{"encoder_arch": "jasper", "model": "contrastive audio-text model", "dataset": "single English command words and digits, spoken by a formant synthesiser in many voices", "train_examples": 78125, "gain_aug_db": 6, "noise_aug": 0.002, "time_shift_ms": 100, "n_mels": 64, "hop_length": 160, "input": "log_mel", "spec_augment": false, "win_length": 400, "tokenizer": "word", "vocab_size": 54, "loss": "softmax", "embed_dim": 256, "encoder_norm": "groupnorm", "encoder_activation": "relu", "encoder_weight_standardization": false, "encoder_channel_attention": "se", "encoder_depths": [4, 4, 4], "encoder_kernel_size": 9, "encoder_stem": "single", "encoder_widths": [96, 112, 144], "text_encoder_causal": false, "text_encoder_width": 320, "text_encoder_layers": 8, "text_encoder_norm": "layernorm", "text_encoder_norm_position": "pre", "text_encoder_activation": "swiglu", "text_encoder_mlp_ratio": 3, "text_encoder_head_dim": 32, "text_encoder_fused_qkv": true, "text_encoder_bias": "all", "text_encoder_qk_norm": true, "text_encoder_parallel_block": false, "text_encoder_dropout": 0.05, "text_encoder_inner_norm": false, "text_encoder_positions": "rope", "init": "kaiming_normal", "residual_init": "zero_last", "optimizer": "normuon", "muon_scale": "match_rms_adamw", "learning_rate": 0.003, "momentum": 0.9, "nesterov": true, "orthogonalizer": "newton_schulz_5", "adamw_lr_other_params": 0.0011, "max_grad_norm": 3.0, "ema_decay": 0.99, "max_steps": 3900, "batch_size": 128, "epochs": 6.4, "lr_schedule": "poly", "final_lr_fraction": 0, "warmup_steps": 390, "weight_decay": 0.09, "adamw_weight_decay_other_params": 0.05}
Rows from block 9 of the audio encoder of a small contrastive audio-text model, named by matrix and row number. Rows with one number belong to one channel. Each number is 500 + 40 x the weight over its row's rms, rounded and kept within 0 to 999. All counts start at 0. Numbers have three digits each. After the name is the row's rms in percent of the matrix's.
Before each channel's rows are labels from the 100 clips, of 14976, where the channel reaches its highest value: "peak on" is the class under the peak. Only what is clearly more common there than usual is listed. The data: single English command words and digits, spoken by a formant synthesiser in many voices.
# convs0: first width-9 conv (encoder.blocks.9.convs.0.weight, 144x144x9, each kernel summed), inputs 0-71
# convs1: second width-9 conv (encoder.blocks.9.convs.1.weight, 144x144x9, transposed, each kernel summed), outputs 0-71

peak on: /ə/; /u/
convs0.6 080:499493422572546492550469443483482537524530511458482483477488497451494470467455480506512534435534526535409523591559504531528472614566519485529473451439558525448477447451473490492534481432518436515446495460439486507486
convs1.6 121:482465544465447538425520553536476512474540531507524540522468481477463494569518459458507480452531463483495489393508521522441526533490498491531484412540486502501472439564484522505547516422451568433454486470528502496472

peak on: /ʌ/; /ɑ/
convs0.86 089:496474478461475497515456466487450507543546512491540513432551465445509470435493514504595476499444497488522538555501472520557508557464551511486537495463502499540534520419506486506516494516492399488574552532443509548526
convs1.86 102:528525529512444492436519530477528579535543441472495484585539507547475538568507491447487538530502511485535557517557537526427492526443520534463506561453507520491507472518502506574492503437504486513468466515507481507509

peak on: /ɛ/
convs0.121 110:514523589513497478521526493516558513452440486501546564475478528506495493463507467494420519534482373440444506507499473498514492448417490466446481524481470462466484453484493496467541462520551519459510487471491488535498
convs1.121 113:505495504541509464515499515480481619504457478479512506476459528541517499494488472532492546492393526484434583500566514509492489525552459564441534470568496472473515551483511470464478500492479596518478416515496466490523

peak on: /ɛ/
convs0.49 100:520431560512527486550438503514522414468476509460507499516538495482507542535521493514536472566541510550540564509576519522473493437523547529505477523475541503492546549549503515528574568534450440498495488366439460548539
convs1.49 102:518527492549510475494551496482550493507519554494509485499543444570473481480525541523457509516587436491555530488562482519554489393576477534541477545512475509500464504521529496509487455478517469495585445482464532503496

peak on: /æ/
convs0.73 127:504543563429464445536446457478567536540456481538510453460482448456507480556475464522602509548562494612520501527536539532510496486531534526482507442493503501468482444472542496491531492517517492477445480461465511484511
convs1.73 126:477504485487562431469559465485462596458440533516518465522480529574476545463465514506451543500461481581410513521463495522480540523459553499430451552461474501500500500475469391584503445632517585472515505493488508474527

peak on: /ɑ/; /ə/
convs0.21 077:517487430537513512539630530461514534545496502520488533467568424479475473469424505526502543487434510448528472509427501491508520399432471500543470491535530485398489539517535501512531522424519478482490507428522551549517
convs1.21 101:498481509517493549484549502482495489551526550476512503521568514490486525452499413581512556517491469452433546517458513525589568543450497523488521471478453418545526499451508467436491466512471580509483504539482480515470

peak on: /j/
convs0.116 101:541486515523528468503450525565500521479519469519487507476437427476512512496570493484550525546499496432497451595444564472454502451470498558488510480511611585574475482491502494468469495479414476538503555543522488497504
convs1.116 079:429421509429525571503464519448488496497517576441479513472495494519427505538457468524463577475504489541548546495512500495472525550529478413508501469438499579490531573528490540459498532493469525437500618519496531499487

peak on: /ə/
convs0.60 109:518544487447546498506422510488502470533545548519576525484526458476550480425506497349606509544518566537489552499531484535448494564547533532514456535480496508526518498498505516532482530469461541486481458459543617530515
convs1.60 094:521550471496469494515507480552463528509412448562521520497559519484435552488506481493501459542520516575471608482543477521536434460501594499541480566509420540411525529478517509520520461483508545566485451458540554517476

peak on: /l/; /ə/
convs0.125 099:534490491401558495535469468507476518494578524490507528448483514478528474474478567550511542443472554485394529521528518539488498545534530516497493522552537500534534523497518518544438508479457399485474517534557537528544
convs1.125 079:501462539401514482491526549494492486538463578564468543510477493493454508487448528559507605513441531444506531487539529485536460538470425504479501552557501584453475454530478549537492512513531427537460567476511444484504

peak on: /oʊ/
convs0.79 089:513475465496544483465553440476548516561552557530518467449428443500469474521519512599521489490524488494512419425410434504546474474504509421463459476452479503503502486513479514492510491486573468521450383582551534494504
convs1.79 117:484479500526519615556419452504548422514584468495499530496546448439513454562493479431554517500464536466484412540473540532410449525518511481561488486565568471516514548466498466492522461460532519580441571508488525506468

peak on: /ɝ/
convs0.127 080:503491562549444525511457480467542501477403428504496578480435408488495517406522497486487525517560527517468495475510522476490493543496463502464481522471464515408477469516474512502501544469528527523430394506456515543470
convs1.127 108:455451522512328522445498480547455539460499507503454485475564543521479492498501477521533501501460488492547554481454532477516436501475497578459513427396522495523574498502536468473568484480472496502439482485477483495534

peak on: /t/
convs0.88 129:498454473429508511573471469525472509396597450554471463522486418538481548520461503588535526446552583491553501421455523495505471480563457501518527498550495523497488510489529520522497472484507520523487509546473480516489
convs1.88 108:557540510533447537440491495477458410501634553438499444491534544520448462521422552447470531441515451512540489416503513536536483513498458521468534446560558510520523489479511527427531501531519508473548539475509479562500

peak on: /l/; /ɝ/
convs0.111 110:465525428501534506500486456540466456409522519450484501524465466491431479468484426458520446561446464483455491500523549480468490528420510560506521571459493485576439504457470512524442493470477563528581596447501570529523
convs1.111 084:498467444541491551454432506506453570463535520540482563512455491546570504501534517516587512554480503474544556465558479483497484560528493555547463554402478529476478541514513478460478478493477446542589519525519528529508

peak on: /aɪ/; /s/
convs0.102 101:513517548535571515494456503483504513538463486538546474555464565563474452430431477460478527490561500522523591557437477505538486405558488500474529447531502523443515465441423514473484533463478498487502521516628529475514
convs1.102 097:448438483461529534531510532533509412464499513518522526476459444588504448453482473510482609511486470540504480525452480510488560411491482381532510447503494587527494480501488498564507555458511532512561451516516531471415

peak on: /æ/; /f/
convs0.107 098:467493550502472515508481515477558483503489492513492566463514443460459535494519525454504507544471456562492449568560515541464495442516493452492466446469486414444480456535483514457428473476485510498509483534541466435441
convs1.107 096:508481521497506430438504568488554531512486478469540465539501462447506612508549478561527424500520523514532459486468449535506512525507523462486442546483498439469466488530492504464517521472539519457458531537454482494441

peak on: /ɔ/
convs0.25 079:500488450450421547438533499446538494462533501490512550442443556458485517507539508401481501494487546504443512540534484494489567627453527510518485498479589517492531452482475515484517510505553465531432473506480411464553
convs1.25 114:501506524481492480504628525511434459484514561532502517493387550436481458594518542527484493508502527515529472505581503478487499535524494512475494518585542481480498565522541528407442507436471513456514474512483509497520

peak on: /p/
convs0.45 099:538468514581550583525494499577521466469486451486556515497492558452437477534485481505538492504448425509456446517464508483567506597492503560523511486508495541506517445491507510456501535474485480510510531585482428533486
convs1.45 091:528502526448511451497476541444522573463489544498469465478543463445500539444499560431514515477562522522483483462448447510494439560523489495512525447433542499463507558538540523518437539518457365595503495522509490491573

peak on: /ɛ/
convs0.123 097:499527458490481433543507496561579465490534540434489456513473513537493545487540481501482527535447433474594505484569516512435500450449482422474539457500551531633501462465497510487513477528488479428525464440593529505512
convs1.123 101:552529544507486473495429527459564498485484387532460459555540469450487439485519503522467492497490482457554497525436499544512445490554538450508502549525569528493493430530528480430537491443524523431446443517514545544493

peak on: /ɔ/; /f/
convs0.95 099:467501565433507532525593647473531444488501493555412559547514447513508519506523516445496479463422505498477489524511471478504491510537510457527487446546563504463558455544540508542417457515476560535543433592547499537491
convs1.95 098:477470435499551505523570567498545608505441408461486469422517538479508530553498511594506419517493524486500505494485475527526533498497478499546452554499468488512493498492489519519447493535512463524475528537557513521540

peak on: /oʊ/; /ɛ/
convs0.54 110:486524558446416420500535458545528537424574603465565517482502426480413515427464452543512514550511483473576486494564518545497546527469571504448491558478456494549532485520515499493476510506486535499518485520548562526484
convs1.54 103:423438604472419461503503449473505549496490481538419436413527528516476543458532519460512547484552512496472513581398561543539539510461545490506535462530493542477558450508502549514491519460470406567443481550554481562523

peak on: /g/; /n/
convs0.119 085:505523505494479442514524479497437538525565573494525547479489518517441463466490469451505450486488456483495454512499456482468422443451491467463538537406509532602487456529502522470534462535453477526539570452425548517482
convs1.119 105:521529511517535417467473520526490524528475392494499506453525457564482465538499500470497488495518522501460504485468490481452484570523431532551495560493453520495479549474459455517481444512585605474507523480496592479514

peak on: /k/
convs0.117 112:505508626530470565508537524520477441510508542503565602442514509491500521472444462464556497531409458532519498531449530515509488576455550554530498485505515512523485512513475505527526509492504507464542451506509606481477
convs1.117 084:466482603518433505472559444461437541509453469481529547523533487534482512503488470575570412448449525491555539485508495516533490521511474500523528441495539554545504503484527508431512499480554524542470498532507498480428

peak on: /ʌ/
convs0.52 113:495463517483400477505475494468527534447519498489510514564522473500447516487534522473569465512527576446509562518537470489492493501480530570515490466513483498558504475509508500512432511521499556507475503467487491482533
convs1.52 108:448447522520509535525553508500515515535465449518548486456533552562501476546477545500488521489492475482553512471589504489442427467629454419488544551406521561507525558517513499447429508466503546438474434481482495472533

peak on: /ɑ/
convs0.11 104:525465457446465486552438504494438473559489458448471510492483445469553455432587506423570481466514476474579492485507479473523468556497530485513516428454534524524497473471509516516502528468488434429545491462481437435527
convs1.11 099:484496492453521537535463503501519546491471467468464503603512571523539422525501402461441486528429543484471624586492492501529444509527489516471519489428521511480546565500503505397504545481489472501476461502559451554569

peak on: /æ/
convs0.5 088:515482443504489501548495535505502519481529506519500445467509485475466554462467451551527441394542461578559465492482496503486506504518492505530513424447516590578498483523556506465498487504506469463416541562479547506532
convs1.5 096:500511410486566476531519533407478532491583566452484482475454551534448504490440464501449466495467431522452481512554467557474495531484502540462513484459494575483496571486437539447484457591486577490561566459505444473481

peak on: /k/; /s/
convs0.78 116:471484513499490446510510495530515468539477514574546583503500457408463430516479479367488532498503472589515556536489546477471510519469471492465472435486539503430464517500459505498456458492540482482457481437482497510480
convs1.78 108:509492485469541520466480468508489464472488481482511569494502523538483540523518537535469383520565458538522534437572498456502486532527627541545455519518473371507507495464524528589477520475493533508495531466486533519448

peak on: /oʊ/
convs0.23 101:525482515503471516470508458538465443485523502543503438494481380518483662544475488528512478412470523517481510497442518455501478439473456501459479464485540576501477522480431511462508543475530518510457455546506555481473
convs1.23 101:561550479474499585484451487591508466491480453498528438535514553533566336490500436462524553539506518505493484436529530457478485519561467457500526511517555477564541483493486461469558497499481480471555548500496569501474

peak on: /ɛ/; /ɑ/
convs0.37 087:526510558511513458502492542467515478533491492460537460589510472495506525493455511444465534492532497520416512515546508521528538532467529482530426543543454431572468528514494507553419448466434538437582574433521601510513
convs1.37 080:463465551493535516544501513455463533438495488510499570480492397497511588504456528493459538520535509473477484530551522506531507474545498505549471549499488559422570449583538536487569566446459515553482553491543479484530

peak on: /p/
convs0.81 099:470528570456375507422522521403474478518410528482506437511488573541571481599489474451518458583475438479487534459466488520515481510422555539491541560516438470544465501435474482550466527524551501473508485538487500485424
convs1.81 107:471497508509512543586506484513504518504424431453460556545495487508444471563533471506518476572474509511499534458529529468495553503443534442520544613504470489538456414474471441575495518478572503543519471498472544478500

peak on: /ɔ/
convs0.14 155:540453462460489501472502386562442480452524494527487487450423444486502533535475447389525490476533584566472468498471478509512548573531467505489472484564481522482485468507499512479516451470460544508512564448482368510507
convs1.14 142:471480534523457544513489466547416529490461467502453523518569506458512444508545554474537473498489481524455496511565525534553452445465478528511485508617490454438459418449450487498525536569537442504525505549512470520536

peak on: /l/
convs0.63 106:488511596467526596432398511433430515452499465552449524537507460525534470469529493460507511521487516431498551492516588529479558534492520426541516540471512498507496498489467501522518525480483489487526509454459472496487
convs1.63 098:550507558489513445452495531485485489465540514481524465516516517502477523495531593479513458477418459474498434461493474459472473484503500489464505503554538535518468537588527501463497513425482527449506465486451525456465

peak on: /ɛ/
convs0.106 103:513565514539460514489495513478476473584500495498521516403531546475507489466435531409501583527517522493453483538550513445437491480455514536478563496493471498490457535549514508464472496497533507510517555514420584479460
convs1.106 102:508497464520523512486489507496484477498463466477510524536525493479524532480447498480568536379550482485542430529479488506420538512483453481526463513544493449462462451513473519542564568441574548491452579548489455507454

peak on: /b/; /g/
convs0.62 087:522530518532496527524416463510480548517515449503475437509516422495494510488535520386469491503467347500464495500488521500550437483508531506508498438455486508549485520539534510511484492442510479451442457464488528537506
convs1.62 077:539525493580530427519496512527469391511486568518478529573495512507475501451507488541456532467513502533541481397553491452478494507536434509507516475466466523494520430516456524461567494496494554478454477434488571552523

peak on: /p/; /ʌ/
convs0.99 086:508542552522563494534494510494478522483487510472524457493498467479470436444482451409539474483576464492639426471517479533503488493507486571511520464480491523583517458501473505511510464499486473530491474484530463517526
convs1.99 103:479471520519537587493550428553526499479485492510469497443489488508519457539530461489516509478467470481528556469505514462517494501542498485599483561429465551442519560514483478466457498471534499487428442458510542544471

peak on: /aʊ/
convs0.130 110:499527537558535493476552517550456470442518508452547523482457522457491508536566483452545464534506459530499406452455469503441493503508486504472533525498432529552498502434487490488453477507512466443438395532533519475505
convs1.130 086:531538427535548491451418466433526499470555534564517509438465553487454495521481518470500491528454454522562498530532476417519403507449500498489505546556502494475477554487444492487444470485499434489543464451499522482510

peak on: /t/
convs0.135 116:521491530444493562499501522447536469476473412514482465520445527576510509513534529497513526457584559402454490504464484514505565467504486551493477502562470548431513537515477510525469494485495485517458498477535382501532
convs1.135 116:473484503439450570527530484498525466497523537510441434516515469543514444471470483526463441477460466489520497420495493502550452425502544396491514480486478518492521522463463498501495532514465513524413439511527438504445

peak on: /i/
convs0.33 098:484453453509484533462512582550461529499457505499493556456469541369561510535506490503492481488450522519431514505456527520527533484586475534499454485442486514510523498509554481519511525522473512466476475470478510493515
convs1.33 074:547560500517532503528495454475461490483453516547568539533502527384503580538515496531530467536422496497469548527539457524499417492553501498531524481527502456548512477505494502496547476563509490506492526524445489478489

peak on: /oʊ/
convs0.1 121:499564489557470472475557447557504467478545478399489496489535509459491501494514553486461494512528440578505577494532496500494506489463527505496526556453496504495475486533476512485428506500499513539414510491478535511479
convs1.1 117:517504515518505500563461440539488451519422470519537534491520502434506505516538453525452568498443489503491458538485463549514493448502485448574436527512484495462467451514475485528515517477528530462423551466448519480497

peak on: /eɪ/
convs0.105 100:507473496485432527415519466491543523522467583487510526456428585439512496526482472516521511577465452474534546460501470503533509521490484541500540481498521543527412484577564507506542583573511414543495433520410462464513
convs1.105 090:504520487518431423505534448464517484581471586561443460479514521494520468565552474550571514424527524448563398494493470462440537600517482504583485496510439501456472521527501488527502514465518518431460563496506478522587

peak on: /t/
convs0.43 111:527544535488537549478489524535442496435505516472535481460513457523447421423478487471446454531529591496530461452512508475494431442518478487520487528471477520477489480434444476460472510451495460536466437634554548515504
convs1.43 105:500541467543433497472571465519488602499494522554468485393563531486449503497443524551504511494508536498523579539463492492554471569514547560413464543510479469485477453491444496446575484502521510453454532476499487529485

peak on: /k/
convs0.114 104:471431539529446556505397461500462553577412463557552560423482475516482487476512444405527462584481515625488569514502464476510533455523473543540539497526482490560509527445463490514507495492513435493503496459480515432505
convs1.114 095:405395477495529409571447464508479464543434451543531552523520492503489486445510473544499516542502552508541487526542433484444490479534622447542490503510482486488494514524469516580532529530501485478475555486491484465501

peak on: /ɝ/; /ʌ/
convs0.137 109:483508530601495468506487477468485512397528556591547521514544474511456519497552468583483495531471447559612464509512435473481491451543491484478563579494523504557455498466559485473464543538498469588556515544453404509488
convs1.137 102:455460434520539445490500519450573542488507529492527465439454445488498499503511559538612527507538452398489480545425451515456549587506482456522466485500426545526503520515479463580442534502532465483598502554501466519482

peak on: /ɔ/
convs0.118 099:539483467543536608502456496491547450455468489575546554563515545433441569501483467504517546543472437498471453543502508499553539499490489489504444643564489525495517521438540483532525540526500490491527558512477502509503
convs1.118 103:499527453477605478565524488451506531527431573492520530480484520528516555483498530484476513493553543506493522526458531508494540472446497448482458538448509485580514539510466525568413509599539399550595454510507456508493

peak on: /k/
convs0.34 124:511527515531419445540492449487533499473531497631542591435490463465438526463484455510468524557591403575514523508488498467515479477506479518449449492527447517459515528432516503511429469483501556501531482425435463542492
convs1.34 136:512511516469584491467484469522569461496506486507507584426451540543461502522482522481481449529634527516453495517468509484487455489476511538539520450503464477510544494545506529567478511497500415582513462495522572515570

peak on: /oʊ/; /aʊ/
convs0.47 099:524512424376476524410552430500458535553526546424480486451446552502451479549481519408507481418480540465467427507491511511485513467464515508459534479499499485507494449522447488455535503527460501545578488534585548463524
convs1.47 095:496521499505430524492377534538520473498543481538472468437525584453493462551489552528546452508540459460447503554518493533528494439490529494489547554524479482508528542510483503493445505403524477533438548554510510523509

peak on: /ə/; /oʊ/
convs0.120 094:513435459557508564538525483485482439557497421513503495502435476485519396484471546492501503478482567533510466546510546493510502581609461501470514549529495543484601485408473506502522522505482474414526539440456403507532
convs1.120 097:513519492499526567523474535423418486458459575487535500467530505392555568528467472499498477467590476517490481512483517538506529533431478586480434513507505479490490412511500562506519502546499423581488557551507477554455

peak on: /ʌ/
convs0.91 100:509527547591388533583479505487475520521544510499499510505489479476426545457508509492410467558495491589510425547490480486500488448599538520458542539535541531493513513465485513486482484486486520495434489560499492469552
convs1.91 103:464487541460554527443522484496557467533523574471463489466552508433489472478475473495533544487517523547511471475513505496505522503470569492576497503452545518480492471492511475452524482523527462518506418550560451569552

peak on: /k/
convs0.15 104:474542500571572501556536544533577529489530471458497488458496501482503498422476459582457514526548362516550519461500492464454521443456478417531500437467481467502507484483510502479496475449553539508516508520522483493457
convs1.15 095:527536437468503453498422504545564479497521465472515598508424420505451509491476516562478461523518481521509469531493420513583521507477448545509520472515474438524465515502474510503487503527461536473523518468493531453446

peak on: /p/
convs0.126 103:512545451552527472597583413515515510538558543593478513468506484452512461488447482447498471579464426509461517521435536497498522465478461524493510508472505497498534447480480504514498493520520581526475428478467505547472
convs1.126 097:515502426497545487596550504485525494494428453517470521487446524509473392472509520529486580507500469521502435507549457456535517541517460425531507476574514490577475507531527518534512466545491592495518483483460582482525

peak on: /aʊ/
convs0.84 094:520537495454517510444559461482487591497473478432465425503513493547408445508538466555484464444448536458486519472478536536507534441542557544516529488554479506541483468543507497493510522464474473486499452605519508491520
convs1.84 083:532525541523497500484549522481529463527551551524557509444521501577566483503530539506470552428546476453528363528567546506468508454510543513537469535454468493586513480518512471503526515461471468530458494484482508489532

peak on: /ʌ/; /p/
convs0.18 100:445487507492504526495472550490484477487507527489566541601478528472434456470457534436491453470586487496491495519500524502446518382506464479504547495564427515582495489560568469482471449526489554453543498552505522561542
convs1.18 087:506497427500550540495456477474452525476502572493497504455476519456535536490458505466485523591492544507512473507523468439539599465587427504516447522470484467492466490593497519444531535488486547465495534490440463470431

peak on: /oʊ/
convs0.98 112:494487502495501543494569417563487612350469493510551544475492414483497525539489459527493479493453521446575463522541513507531458437571513523499498461514475573556498506437509508485444514483467581548526532532461445511459
convs1.98 092:510536486509444546505521554494538518498391432517509454496498524475555513542469552521443476507471504515515460453484495444491527504578501492568544469475513501502530437583462485507526535513520350554587545519523574514498

peak on: /ɛ/
convs0.74 107:484554479503457567452491641501487485548513508596506530479448451491450496509462519449496524533439491432552452536507500510423554484506498507428424484506561520526465552476582513511491536483475470500483508502552433490538
convs1.74 099:518531511544466485558481461498515467517490487525507469502522483545502403553502531464478553548501506484567455493483401495568521501474491432540488485472505501508533422464482528493481483551533558490513526419522461500541

peak on: /æ/
convs0.9 113:504456413515537500558536526512537547547467544487540533465452460460417454413439503611512553469548519482522492482531474477466526515493451512475497518533488473529523569487511482535507497498498485431490498466486503449490
convs1.9 091:525536463534501538521501429523443479502581482425495516517506509619501532384408509480488499487452495589465497557451495493525521468510482515481558425439426507574534543442501535431475500585471552479517499498482487509487

peak on: /ɑ/; /aʊ/
convs0.65 106:501490517549480456510582457529491467490535515473457501439499476506546431534608541551473459446474495481515524424378439498465487500510474482528531523543487468475502529503498508500449484443537419494483451535560529506536
convs1.65 091:515485536476481468456417555437447498495540547511510542546464572518451477538472498491578545467485484495486536475538539523533517540466466555434548485541506447532560481471512525480489518461507565456487531473508495523496

peak on: /ɔ/; /ɑ/
convs0.87 089:501520526476461594480454554461522432524441500464508494485552572549543523605503442464489475433425451470493481464495517496477560503477536511559525437492476570529563477514517516492532483479567523442454527550497522488513
convs1.87 102:520520482527481477542480467558556540513500461482472499439485570491519492561564442513507481480570514491493457470521528500480511493471514529558520457486505537462474476431524493446481555431492449560480486458494522495497

peak on: silence
convs0.61 104:521517444406558512460441504487462473461467515453489466538522475487581409524456472434491495448548511411546488452498521528466505522532495480482512412444441521477517463464503524531447540489506513536498498511492500485536
convs1.61 105:523515504497459511466490495477489435520545513526493517509493515376545480505526542461561549507479513444566504511497499500461529526489488528483464548486527539454450480491509519510464403464508450551576551513502480489489